From a checkpoint of a small image captioner.
Training: adamw at rate 0.0021, 11100 steps, batches of 384.
Rows from block 3 of the text decoder of a small image captioner, named by matrix and row number. Rows with one number belong to one neuron. Each number is 128 + 24 x the weight over its row's rms, rounded and kept within 0 to 255. All counts start at 0. Numbers have three digits each.
After each neuron's rows are labels from the 100 texts, of 14848, where the neuron reaches its largest size: "tokens" is the input token at the peak. Only what is clearly more common there than usual is listed. The data: procedural textures in two colours, tilted and lit.
# gate: MLP gate (decoder.blocks.3.mlp.gate.weight, 512x192), inputs 0-95
# fc1: MLP up (decoder.blocks.3.mlp.fc1.weight, 512x192), inputs 0-95
# fc2: MLP down (decoder.blocks.3.mlp.fc2.weight, 192x512, transposed), outputs 0-95

gate.416:140132103152104120122142151150128159118164092096095147143143131155144133137147088068180138151098095119138134096139133137089139125161160144100126107123141127133153101140139174145113157155139138139147152120131110103139093106121146089117120139120154113105110149135140159115120115134112104144
fc1.416:151106094136125115129168147130130131116125102097133157140118136161134150123127084115175150147102149102106123102131148092112138111148171147121127122168138111141131104160160171151128160178140114153119155125162116099127107129117130133103106148135152104118110141132158153133099145136119087143
fc2.416:141171179128115080101110139112127163115155104134136185164166131102131109098136110139106127125157128149132112171145145150119118121119160156159143151075123125118154106107081131095135159173125136120162129072134120112122160147131101091125125096153167153144129122146103135167105140185143109161
tokens: "black"; "<end>"; "brown"

gate.378:137088122169100122141135103119144136094122107100104154150146158135143095113159077087107123117143083116103120117141172144138088133166177154128115129141149136093121106132130149090155135162117137131126102096162131123136136122067160119136139130149137104115088175130120112111151115144105103136
fc1.378:139154118155127161107139096115158153122097125136123122148145168134147125088147076100158103140105093111125114142152112100152095107141177140141096134159129115105121165137148176113170135135109089149116127142154153096095098089084156102156122102113149072144111168108122103115127129160128103108
fc2.378:130120115131139112105128090132122111142146165165144120160150071110108122169132177166120134125155118135126157134118105097102126122117129162135146146114170149122150178091115104112119145140112112121115100081107108096116126171161094095093154116097132152155162109177128115155146110157118106152
tokens: "orange"; "yellow"; "green"; "white"

gate.490:146177127156106150157112160109135160109149078102148128157180145117122115146150114110084144137131105131103112153166155129125135124160183147147127097131128144112089139166131179136096142121143114118125155075181148109082157146118134149116121148133130106115130118132129139118104137168095102128
fc1.490:115199142131166154093118127136127125169137148104155107165132116140122151120147146164104105155136105129133139144134113078140155131089129130114093140153107062115136095105132137155095149090121111154133172125141096113141160124115153171111131101083166102143097141177098105144143141131135119127
fc2.490:131178112130145093098109117145146136154115177132132122164128145164116103107148152142118174128175143135155084148120121125113122130113149127124107152139152165117148141114172127102121163094127142171064100116119109142150173123125147097136096161098158117118146131158098128107126149166115131156
tokens: "wood"; "woven"; "labyrinth"; "wavy"

gate.62:128122142160091129128135135113113135141104106121133115161119161142096142141105093093121153157088110131077151119186142172144108156124137161108131102168130141177109108158155133174136137128168103122149154073105123111120141149122120119128131167153136133151124120149158166140142162130129098094
fc1.62:156107131166125113118173128125123106111116132117136095152122157158087133130081057123092158147123112148097159122173138173148093158131145135110130138187130099174121125124152103150134111128145091114150136115108123122121124153147136121140135160106140109143127136164107148129160153108149103097
fc2.62:120133180167090127148076131123154156127158127120143137131138162118117143125098092127124160128157125110142139143136150134126124043157173150134162114147114127129136145163132112121110144129153136129091164102140150131059158134112093109126147151135103134158071132121110182127101209130118105175
tokens: "spotted"; "dotted"; "cloudy"

gate.249:138131106114199168105108109139083111097132118111117166085144152152108114126152136092110134132109100122137102126145115110147132109117147111150115134086106128158096087155129139134141093160165112132098132157104115136120129116142114136151097124085130115115158123143129137172113127158109119123
fc1.249:140140135153138198080146147151110109062144131134120151126159122094113116146130098096095104162095140121147138141148128131107145139128137161147153124121095126118125101153136097168086104162171122133157113124148086129136094096107114139139147128123130146097107144108089115138162076112129124105
fc2.249:113117146156075078159134119127175146158142124162124060118117126137138151128125138147144152156111144131130148104081122151138148137146100141098135122179132116145158126129115084130148128134108153102167128118129113117119116139120144120158127141144134128141052133153129130081135170100147148161
tokens: "in"

gate.82:142141120152139165069161134167118165132162085098132158105160142109135108143147097083109097121092140135117140113143101128096117120130148158134148143107137162182116120129103115107130097140161138121129105139125096133144132119101127100176104098162150148123083152166128110123126106106130093119
fc1.82:130179118105148141104146131116141145091133128124137162101160162097141116125164084120087114182072153130156145143126092106118148125133173131176150103135110135108134129109083121142133117174147097121109124151145102130139112114138092123119124114139134149139126182127083098148132112124146066124
fc2.82:142106127097090083180128139148137133138099116133104109125149121122163077111114148158158148110133155117112161123152156112134131069122132135120119115130141125140163145085132141140120126109141091136099116143077106146098141137120139102125156157129077141169133115120121107108113114144116137174
tokens: "and"; "in"

gate.288:107132161130095149154115146151131135137137127119146144153175105135136146161148165115181110211114105116113123086117092124115137136122121136091091097117148107114153134112131119140117161138166099111162147100105116090128125080137118116105156141119125149132127120137119138143117075076160088126
fc1.288:082119113144117153167130114104132115147123109133140076095176116163124164139104116171106131121104123134154133147143137132128106119157143124144106111139120114138118152118064114160139147154128126154125140154110117142090098117118126143135160079080117129205105137112127099132137110131119134153
fc2.288:134144110119092083120121140117165140125121100179137112103167123131118095106123143125150091130102160179121096115103084173114153097118123119153114159136141135178133150095107106149160099142114115083079161123131143153165088133141115069147183130087108100109116102115136123156122151123133110126
tokens: "black"; "yellow"; "red"; "brown"

gate.390:119110124186110123124111101132143116106147112144143157175165118141167176160151112130130117140151136140180112149099142123142116178125158136114117179163129125073117166155133158155106141149129116153140157066166165154153142104118125140124130078108161147134132121111131143136147126130130100103
fc1.390:104067112157117121145196127128123125138147104135091131117112111124085128138080113102153144109084112130122144101139142135128108089126143158108140146113128159152126142118132120119174110142130173084104077112085112122118134138081109117157162110168115202151142109125137146165154101138120146102
fc2.390:167126158146113155123108101084141106126134142128129133209168098093167129133162121126085099119127101096180120164117125124097135159091157141100124125135183148094112169117139107159126131113126130182140137132170142144159180124109108126100132080153164137081106158121079150138129119133114129139
tokens: "in"; "and"

gate.329:137139115146095149146157108157151181139137111097114106160122135147128130126122104100123154147098108110107131126117115095112142162136187126130127090128154104136145145131138118165132157141162113159124152129174105097155152125095120117129134120135164114126125191159126120159140094108127098148
fc1.329:143114121146145186120133113161138193130123087123142162139118115105134083160122113140160142075108117101146166119156144138148092101109164141127126091168150097104114159139142149120141116101149123150119129133131156161121111123104146115154126081159118098119129162140108106153148149134117127101
fc2.329:133141099158131077143138143141134122106130107143118175178086092113133103089085115161119130121151160136111144111104151116137192118139111075147165120123147091161145126138132119142094113157122133073120094135125108116104142143124131097103139103157110113145102130115104138098117112125151119176
tokens: "yellow"; "black"; "orange"; "green"

gate.87:151123145164084107162133129130114157099128096072108094126158136166148090099117126127135125120150106126144121156139180150112142172160143149144106143104155149102115101117137114097106138150184160123111139122126075111111174111121106135088139174134164100116141146151132110115104124148133082134
fc1.87:133137135094127145088113125137165127130123113148130146119118119102101153167106113126157144112107157122109146095130103112140139083114128122108157126149080109146144154157097128163141086086085117119156142101140171134109107135100148142149118092155090133140069109128098154129134122098129168137
fc2.87:134095121147146122115147124166115112093093139129142081108130128165136116177104139115129108109160159156133108089151125161088125209138111166100116152123133148140077147124150094125125099123145093135140109136117130132150099108135160112090088171140146136153114128143132143091105117138167111081
tokens: "black"; "green"; "purple"; "brown"

gate.477:119142109119127123091146109169113140151130166107108160098140126181143142141086116129081174143116132077111159138132149127096176150115115126121185116115087171115170087119156122182163141123113145129121130115135144150138167123073112099156140144172138187125110140114172140165120112125149093121
fc1.477:115095166125144129167129107094135141111132081124127082168119172106092117107123109144164129111169135124153127145112112170184118168143153113113105157155158073143126129168119126100095130119153130153131096122117103100130101132140167151108109118090166053148151142152126087080129127126143120169
fc2.477:144157114113118161093111114121176151130129195116121113124119127140113134129151130113087164147108144092152132157117165109113145143154114106084135113155111110112160110105150114140133157100108175168133130101131090108146144159120109173085101138155123132067105182155109136126104154149095143096
tokens: "a"; "purple"; "green"

gate.245:110146120156085138156090117138100134103135122164149114113143104158149092091149135116128140118148105145116116140127140120125154125141135123180127124103133181127113161162149102074132124131152156122115133139136164130131138122120088086107165178131107102126137109119158113120125120139133120141
fc1.245:097114125142136115149164139089114106103141113141136137156101152119145109090119115128067181113168108110098096143108172106121107106163154150156134143088132159105097138132120169075100130168154141134115104123135135104090118159139102144137138161117165134145175137142142140139087132161109109162
fc2.245:171108114103156108107118087192110118140154134117123143133129127139110129121101122115121113100127134146154176173112092138166148118109130107132153146143167098142152096106135110128120163112133119123126158122086091090123135142137142119110142084120105132123143154162140160169120112096114073135
tokens: "black"; "green"; "teal"; "orange"

gate.255:118139142149088117184130102113137135085130105114137114116131142162129134100121117131094123121135115128133117133118141101127146165193150156146077149147135164122126124147117098112166124144153145128117128106173128110133138119122107150110170150132175096134155174110154117131108138147134057109
fc1.255:163166100155140163090093117136146110126136119135146145107168126112105123144164129112145135116116131118086128146145128135128088106133163104125136098112107138126138172122129151115122151117088149125159129116115187131082084131138171137161104121080096146118068118134100123109152127144107180117
fc2.255:131141101162116103099132055175112117093140138146168098102115143116117101159122201124128099144152181150149149096087101142142113175151106123103111145112147150131117150116142091116149116142125119119150123136112154134138117113145154086090104127142118112168118113153162151091125092121132076096
tokens: "brown"; "orange"; "red"; "pink"

gate.324:109120125131090116173138132160126141104129082119098116134161129172155124144128112114174110198101123134104139153138117125125161152130151134130103083154172112154118149131124181143154134130127099092133158135111114131135118081101119093132112163091117125096120133139130108125143099138108096159
fc1.324:110114183133146141109136118089153095096136157080168121128117124086111141144154150166096110112134116127148148152123156132145138128204136157127146121116144143109135120148130136113125125174178136117125117115132110098089100136156122180093156108138146137144152145128127081106109126123148149108
fc2.324:174133090125159145152128127118140146098129132108130167101112125124115125114127121120106165153098178065144120137135153150126134159102159115136134050133113124170102135143154105181137129140148145156082122142147125162149134130071103114103092137105119130084139149112130155163113142137106148140
tokens: "texture"; "blue"; "black"; "teal"

gate.436:120103128157087144147129165106136106117133149122162122154174084159135117109156104108168133155110094157103082130145133153086111147140162148152131109140155110132119118143106156143085155180186091109128126150097118105102114092115133121086143143090121158153146129142135117098121130139134098130
fc1.436:157104136132113104141103120098133085118128081108111132153139122137096108100128080105152182114146093137088110135167193184113124163142167159127126126156128107124092101150109150130100103132190121129126094141079115112118119153136135147113124166132141165116148132106120183115108173149136136145
fc2.436:130115129150139122183103146134146182120145143124106142143102087125123122136143118104132152171134112124117124150154169130152158152148141116126162084149128077092118139122107114089148153124130175139132143094104090125142144136145091123080142130141098169102125150121122130176097118138120125148
tokens: "a"; "brown"; "black"; "striped"

gate.270:093108151141071153133136145145122117078151133114143124146133104148114125160128124099153101142111112142101138112162129112088121154157155166174111119115125180111161147114110126113131160141138119132144133108156107101128140115108117141123131156108131130159133167152156079117166121119110102138
fc1.270:074125158120096134117129125102118100091104163151137138120122105139143102106134137140101120106125134155092125112128147102111157117149127138161121131106100127106156121137099149115114130126138121142123127103138170114133144120149087154088163174152117128163128151138175126138117137192103100115
fc2.270:164151147113124103143106126117151130157154146132089141104155081080084170149137150094095125139154123091147138120114128126101140119113117139118176148140125085114158119072109098138155126107084161129125108096124101142148114214140134149127119076128122150094124178116101127166132151161113129147
tokens: "orange"; "yellow"; "brown"; "red"

gate.132:095146156124112137152139131113122120117158154066110171158095141173109130107104087078142118137127121145115114117187188155144145139129137138136114132132093130168139074134119133126124137139133117104126151136139119088172126110112132105136140152177118104135142173103111103141141098134143103129
fc1.132:111173139152088152157136180092144113122144119065144136142166154151152100118157120150138103173136117193114129141154146120160100134145134169119066125115080144116095105105126142163107140140121132091143146109153122110137099104122130193103077131115152116138152109136131133116129113129151086126
fc2.132:159128110104122130095104098157148132103110123102136145154137107135103063138167145165100088140170091121101121145141118139067149126141163122155156120121115107123116137120110167077160145164091143111126142066143100062121149144165100093112182158111125136126143135127101132150078106179126103116
tokens: "texture"; "teal"; "green"; "purple"

gate.15:086126125131119175149105141133100144126117136133163102140122088113137101135136178121132113164139117126135147130121094092096158104138113162112126116140167141111115184161141145147123140110132137096140123137095133117114179102131079130128153121085121186148154109184108136138144089115113149098
fc1.15:131134136140094128161100163115127141112140151120170127158151083127143132108142134097149091152143090137168097120118137103119155126190136116130103112139180161071111134085086138114080145145176116063118151134099120105078123138181111115091158131096106133152138143136082088123143123112123155118
fc2.15:171100104131175141136160135157143116151109164107102114137135158140131092129142130127123116100149088132102140130148178149137113123146152103104135127119136116093112096099190147094110159081117145150107148105157120101146106128139156131137150170176144121107091187120105078078128144135125153088
tokens: "orange"; "yellow"; "white"; "pink"

gate.403:132130139130118184111159125101148123128130157102150134140114157174130172122136085116142112089083099111117099130137165118133160102136174136147151151126104117162120102127128138130138153158124155165123165167149132077126106119102115132151132111134147059144097163142107110121089158146093111146
fc1.403:110110150113152176104177116110142092142112189137149145130093130165140152104130105144131119116080127129083101112130143120139148089132149121153146142119129088173100112112152140117149147165137131127117158179109116093113117090103099116153120113149106096144102151157115135147101134147124124147
fc2.403:100106124159145134165141158078134156117143113137142151113163144153103133121138102157113167131139148138100103122098151146161160121120138109138123102111103136076119104137140122063084143135129163137128170102150135141135140124114101167113178126189119147099125150125152142157121143124098170106
tokens: "green"; "black"; "blue"; "purple"

gate.448:136145142121140075144129154120073106098159097090099157122156151157137115081124145098122131137130127163132108144146163146165134193135145117140063143114116170114119088101113104098153116125144139124145143127134106140159144145154103113114112149137143108108128142119172100127140123124157108132
fc1.448:135134168093125100132102132144095144112163130095096139112165106180138098134143141097138103145159113159132153131188161137148148136121115130134098152137120112104129077127110123121147130089141126098154151111088090111155161162134121107099128127131099127123138150163125102152152107134132137108
fc2.448:096092117143147083157129171124134157127118093138127149137100104135176111139121109122152138151129114177096124109122134151127134162120142134127109099103119092123137133115108158107153118151178123115148131131120178124143141102149115121132166131193092121170138075094153157087129090131146109118
tokens: "green"; "yellow"; "brown"; "black"

gate.275:086161159108100151135179116137130132126106141114145117119083160113151111111111143149117119159133123165136146092108094084126160091133104174115111150133127124150102145128134115145136121140136141150132137150162123122144167096099094136118105108143156142143132118197140140151099103114110091120
fc1.275:062149158109121159158166102153119176131134146129125154144095122137148113120137152125126094164130089107118115080137112082112176070127132162121154154126113117151124147156116144144118128109103133133123143116160149103125138131108115113151146120167127119162135095165119118136141101115109147153
fc2.275:141097106162150077180139148131132141125169103117117133138134098130098088109111111122147149140087121121083156147165157139163110138145160074130103064130125107108136104142116123117146144121127136101113130134080108171110162140169153128147152136146114101132141115095145168107126150174122099142
tokens: "green"; "black"; "red"; "orange"

gate.502:162106143109147093131122145131113112136160125100101154122125137150096123125095103130130191110135134112101118147139158156125109159128146133134120058102159131132123105142095105116134124127197132165130110161086066100110116175155150118156115178137127116101154174133158160138098121164140102138
fc1.502:096111122135134166122158137134131161178094148176161088131100135105123173156104118146133103160135147112126158099087057088112150077104120146123158089142144120158152163146178120154156119134091108111141115135152157120139081111095112110158161071101128117142122129141129124155153082104130096124
fc2.502:158163081155149096103145073155128068096115116105107109106106162114149143135121120151154129133121106140118185115124115145102128141114132130134115161135165146130122148133170159125107130150155139168134174147136122112143120093126144141129130158144148152126096152163160143126105151119126093131
tokens: "brown"; "black"; "a"; "green"

gate.250:109174136130130157136135120144114147084155107103107156108129175142119167185131135098111125132125106060118124110144151126133135116133192169128130166101094182161132095131135115151141117138131140131156134084150116109139112146098144126179163120131151121144115150116139085178146112142102102165
fc1.250:109131118094123148126134132147133146137137139131118128139137139140129126126120142076110124131123105124139161077149135075132160105110134109104132143126093116112155130120152122147159138083137122125093171069109141112134154166087125143116121081157113161159146141142121120163149091092107156131
fc2.250:103110104130114135109149170109093137177105125144170101118154153177139160109123086085144102130149104161134077127117119172145095134115172137120094131113153155133086125149097129136102145135143064152140148157102129125146090133127122074107124151078134104163128137139171116166136109105145119110
tokens: "a"; "pink"; "bubbly"; "red"

gate.196:124106147155101151133134111130117100093130134089121145160073132133111091138132134109145093140141097119111106137154152135140119172144109155115114121147122120104129119141160145110112130168148152134151113146106116090158119088115136101118150137132138143115132151119159096090161074126146126109
fc1.196:170129134114153151090092107101150124111143146146134106096204162127090135107166153123096149106140138118160129134115111171131091098123146101125134127085120117125148107094122083129148134108131139132126128120101120145091130128136148146153114135094135110108106143119093150144088164135107097131
fc2.196:136125137137088140132111125102134146104135080141133105119112109074155153119107113128132141075101126121175127118119121160100120098119140137139162131147140123168125151156165133137116053113117102100102124167124164170142062108119171120175126101109112107133100108112109136119140136123116154111
tokens: "brown"; "red"; "black"; "orange"

gate.388:161165161148108145157115121136139153132151079117114109142146129154137148130164107117148113162125084118102146132172133104107170121128140145123109104133127100131148124111138149141110155132161110131140180118142119062130140077091151127152131166119127119114101122160108154096137120135104098159
fc1.388:151182153144112139178104161084135131116097073121141121157139135089152144110159132136150133140147095116099163148188138121139148123092152150124111098159151100126168126140131192118072124128175092087106136149126128074123134106108162140132137155131135133139121140144096153093118140162123092183
fc2.388:106165157142115092106112122155083141113126182110159120121121105191085144124135143149132140156173120156203111131116142112120161144123085137151119159135140146115165087106116097112116170151152157129092143096110117129115160165128124105063138162122141121153146143156127100134118128126137145139
tokens: "wood"; "crosshatched"; "cloudy"; "scaly"

gate.353:123136144111093180116137117103154120136157147114154121151121134129133142133108132129124121127087102138117143146163147129122155118124178146149169114116090126146130124130129100146113153121126156171145171141129128079141128158100110143135117092120114087170076138152148124148123142122103113156
fc1.353:138149098146130107151084135171114118103114094122107138076166099111103109156151123123098136121159165118140124109101106123143141125170117129092112121150145155099128136168102130131122072114113153069131091108120132153105103104155158138139148155120143172079145107096109135121122116157133167117
fc2.353:143082094074168137099132106162108118130137119097070138118119110137162158150124134129156103112091160152158163078129102097105095145081130116146108182152145100136123129125151145161168105101122091130124124151139124121162123138093158112143070086113135114149141119176151109130165137118125127154
tokens: "texture"; "looped"; "blue"; "purple"

gate.458:122143162142075150129120136131143132086146105120141138165110113158131147144160105133125112127089105144129117122130109086122189134148124140135100152113150133118177119140116129112138141172134140138157143127137120091128109056134108106128166150120118116100126132144132111129119107119107114110
fc1.458:107106135116151140120139120130141133169121171141091140130120121148124101094122133107123127106138145120168120131100136160134105130081108133095134114148119103114110136127139101126142121095144149162141138136129115127182173182123103114091096144132170090128145115148142155142107156090142154113
fc2.458:099110119130136129172126170071174115112129126144149125122089153107144139104117105180146135132108179112113131135089128111138151105158122141105113092124112143106094165163146154117107118141150146076140146124163175133108156089142061147112186151136123137101107087103118162144122145137125135120
tokens: "orange"; "yellow"; "teal"; "brown"

gate.102:156107102151118107159132115133171119111118097120122082130140123130112098135088088145104133118135120154087172144136123128105119163153148148118123174144120112115158149137115135131097111158155125131135121139120097119100138098116127144101164164103187139122155131128143160084115128133133057121
fc1.102:162147141094082127157124132109163117108106104107112102091122149134157100107136160130140124113099129165119143116126135119152175123135126149131123170146103114124130139140131087150158093097173138127114155130132158118115118109098096136108153168169119134090113129139160141119133136105144114098
fc2.102:158133087121138119123105123146180132115117112134086094088134126141139152141147099111129144122110094127108166179134136138140150173138155138143149121159101119115191110139102131150129116117155152164125124139138128117141165125105126125116135147125118133125121153096138170187092150157116082117
tokens: "a"; "green"; "brown"

gate.129:084138161159073116132138140094172126108099097101135109170119124124123112122131142126122140100113110158094141117168165158147103155161173133157098137172136125106141127127092192110110150139150095132125166099153144128110150121109138134101137144106167099178128163143179097105158167123141095095
fc1.129:075166146141117125160135137104161149149134135141130112172112104102120113122101149138131144147094103140147151095138097129158113136161119110131132117167162135106167158104123174140126154086110087100087160113157136154112140146098160139090120118115148121166146170131137085120179146114149127120
fc2.129:106163146126107093134092134097139115105097155139140129134128169157109137089104105135152162132143164142136130102116128160121117098107149132156114103162166160147124114150129109117123090114147099091099128174102131159097129116076147100139105155100140086177099118132116141143125144125127158152
tokens: "wood"; "mosaic"; "woven"; "wavy"

gate.384:131109102153103143135121140136131112121144115144095171153127109088166094114139120088154126123133021115104131135150129132132107087124192146126168140103150129131107147105119164115135131113138147111110107122143141097126145140085125133168125124166091140123102094145111141137167087144107105161
fc1.384:143160115119129132135132148097156131105136110096149184123124191117123144129129108090094141120137073130133101096142137136162108077138195134155123162130094110123098110155071144113134112103087132146117130099135175080117084166158160175154128119143119109140126140128116129132112115155110122114
fc2.384:121087108149152112164119118149105156164121169168131096118107082158113122113119128157124129158127134130169142176080103126122167155121113114138128089165160137104149154145156120097125159109172115134065132129127102117124160102124129085077141140104141106135183155122113122118129124138130087147
tokens: "wood"

gate.421:146131162126073131102126081177142133124132129110148133133170096162123121131174091134114117107122125146103156079178175108070139144131108137135150132149150153178146104133138096093174133122188129117142179123123106128148165093104093118127152143149141098117091134126127145118115149123128075161
fc1.421:140135144122155123084091083189075113124126134121114130082179117181120110128166119140097093121168116154133135135142123094090156152120109124145125139112118151149132065143158094140168127128148133126150133143107098167165151105117121157123118118101153115094147099137132125143116129144131085135
fc2.421:149128141106111108116111121125157125149123088130101149155185126116160077113175132174150087130126076172117090128139092139137119119107177131132095136130136108146128172068090152143204125116125108122170108107175132130147125081110145096155113135142113107098101124122127122131138114162147102170
tokens: "brown"; "and"

gate.254:138118153126119120113124094198124159107162125119105169124079126156116107134100110138117145121152113114098123132112124130100179126126121151143167137106115088165115105131135128150132142160165107144122145116156085058132160149112102085118117172178135122117139156156147146147105105146132081140
fc1.254:113121105111140149086083122176099146114134169147148127129108094102093140153129155127154115135127135131164157150115088114135121132127093128161173087091184144118159148121154117108135148133131132140132128141091090106105130128158124096120098128064139131148154117137129141163126089091124130123
fc2.254:114129117096108118083147077131108077099136095092150126096155174130096123135104120129083129137121116161129130097137108130123134098159160149170132169177082159169113140128100090153136108135138108090132129089141136128114079162128148140127136135114129100147121139168125121140150143111160074122
tokens: "black"; "green"; "teal"; "blue"

gate.272:128153139132118142103117131177103115092151131102135129153169096140141114148119109125156079152131082169107162130167093136072139152127121141166142141125131112095143111132162163141096136130131092109155151120115101122124131109139135157125125112071118148147140106141135122126153117138112125110
fc1.272:121124137120142109096120121137107133105133142143131142159172085146128130170094129157156107124121093153104166129132121095096149141086129119148115130144115112089140120118133147134136151103106116119149160097098107126136154136143111162127142093103109166136123105148158157166140139158088156111
fc2.272:107117159138159113171155160090126169143139123150138136153160136132110124097107084109089118113142098140102107117128156137134139112164133122145156120104111116089119096155106122082138143137138161098148144110128138145074127152173099136140179172164162125103147144076127147138114150115162140131
tokens: "yellow"; "orange"; "red"; "teal"

gate.236:105130129154104158154121152129147157130180129093121128141101131124122153154168135073155114126098116105118133130140162147097135160176148149129151099113134158108173125132148148133121170129140146148117143115145111089138132121101151127111152148119127137106132162127145085100159122110135106143
fc1.236:142065145093134080105138124157139133098098114141097155145091099144102138204159114153131108145091149109139135113130113114117099109096146132118112156108147133100170141158093168125143125084150122159121136119102135119140169112148101113109142117107137141144122095158100157179109123123126123116
fc2.236:116093140110128127160149154099098125097127157145129137156122075131152131137142141133165127165132141148102130120127171111148175162144091152105114099134138090082087093113143172121136131120186120072151121097113086097127145114152083192114164142147101152118164132080144122162144113131122140103
tokens: "<end>"

gate.63:143165129074132099117136161163120134119105143038129140095109154150114106106163165110134128108113114087078128087165164094120132147192095122145128109118121156171124095117138129116128124102135129104109117148120129086098148170165131106135120147122127106149122137153136108104106152119131131141
fc1.63:087089135142097132152142132099071123187138126154119131136134100103132167158103136105120149130145129105147123131152133150098116094123125164103123178096128145151133134110123136168123128102124136113141120114081119150142128136117133112174170098174106214114148124083156134146138101107147138108
fc2.63:115166161155113156104127121136175147107150120096148117140106142145132144124117130128153099113173102154117104116106136132196111160127081140129121107155112087130125090166106112098131129140077138132188155126150162098120109149165127137147101133091213100144114125163156094098146159097148143106
tokens: "in"

gate.111:152151153155124101131074131161098145124178103088124135106187096176087101135132140106133111144133112139139118172178168141124099154153157127154080131110108172091106098127090151079114167129126164129105128125115086125097157101156133098096124164076140127138130108108115112138099122157129124111
fc1.111:118144130142108167122151129082182137100098124141131127137108187072141109097129139111085133102153128102171134107093133143147110126158115139091142124157123133130172151124128102140169114132102145159150105099143167155138112154115151167149076127162141113096086141135147125104153130107125105123
fc2.111:175141138108106138089140083153118072152117151173132081100081157135102161125155159117114129139131150130127135135094089128110117119116099122153140172141162150154148136119144102145134127140161114121098130168120140110120099112127138090154136135132099122101139140136137134093168134063132137121
tokens: "green"; "yellow"; "teal"; "blue"

gate.290:113118144129090171130125130177099161122181153124157123127117112174119160162127121092158106152112097120123155086132114132065130160147124134135158113111139176145162102139178129148132148144136127089121142128132094093143131130095149117133112148097135131151101139153132130121134128112109140121
fc1.290:181150112136143124126085158121155155093119104106127172152166114100149098125161147090111113125128152085165116145135131127102088144110127112150116097145141147097108153170116161128139123115108133146127098123099131146112138159198140170153102097127131175143139143090100145119092133116106174111
fc2.290:158115139119119104142114106162144139155148152098143139131142145140128091129142146097167085145125126128078130130169138137140099148133153122114132091136118148146105182080113121076130161092103143152094132150103095096133116150138143124092072164121123100129143159156121106108134104145171128176
tokens: "<end>"

gate.18:171166142128112113143143130120151139102116079061135105134142182160105109093141110129100108116124112134119133121151161180121088174165125109126084146124137154141114096106133144076125148133130160122094161115140112106159143124137120143101116158119175132102107163122123119130104147102132101105
fc1.18:180134104141120137142108128123154090104144118130109144126178111142131123157163123112111096111100110131116105131150166135133117118144158113114108159109119143102112148095083120102140129124114171111116144129107119142121100119175108121140160154109096133068094111110104153171134130141115169081
fc2.18:131132138160134132103118097134107166135127109148128130125111122127098126170122126121140118160140139148115131121165147136122092176129118142127118097152075096124122137097114134131164126128128110103164081084055108130129139160114174101109102076147113144174193114117126150109129136177117091150
tokens: "brown"; "a"; "diamond"; "green"

gate.357:116107153144071140162108125127145134081146108122114150146147102136157098156169136089148099141151099107118130141109165110105132136165162168114091130128148133109147121148117188091137116123163152103180116121109137106127122104138132103150131161122118137085128142123122103096151093128117076138
fc1.357:107177120145157143110112089095115140117108142162138123114134143108150153131130115151111140127151158108146128181113133141116119119112117138150122105123107129116139154164118124154146144159089140139130137130167178153122107173129149132180140099109115141135120091108111089146189127181119203096
fc2.357:126125097131099110089145110141141141169131120111079105107158135141132116137171103142176086139086101161111119127169148178116087110124144140136101147138117116119130108105112180123180126128095122104124116101091103126143101084123151100124143113144114110148139110131145087109140146167114108163
tokens: "brown"; "grey"

gate.488:137195125131113108148096122121146195107158106096148144133139157136175168125143129149157140166105158100173125140094116107121117171141122105145098122135125137072145127123087123135111172123114099195150177112160133089122132140151129137101132125141152111189132171126128085088113153091128122154
fc1.488:122127128147149131147128131107119138136155090083159153141151149117124191161168161109114131134131163106121125145134144111144108158135180139096102158141103153131112164117152143138126154130143140132127121065163158138182158153118110160152151082138167154143139152142138103164164139117129106103
fc2.488:119103139110139136100157149149096123127083171132150106087124156144087118137116104130114126104148128124124135107141133153102134067140091154170148132118115110145157086172118126092125117136131135110127104155075096111082075119143144119114127195101122112124134146105128133122076120118124143082
tokens: "and"; "in"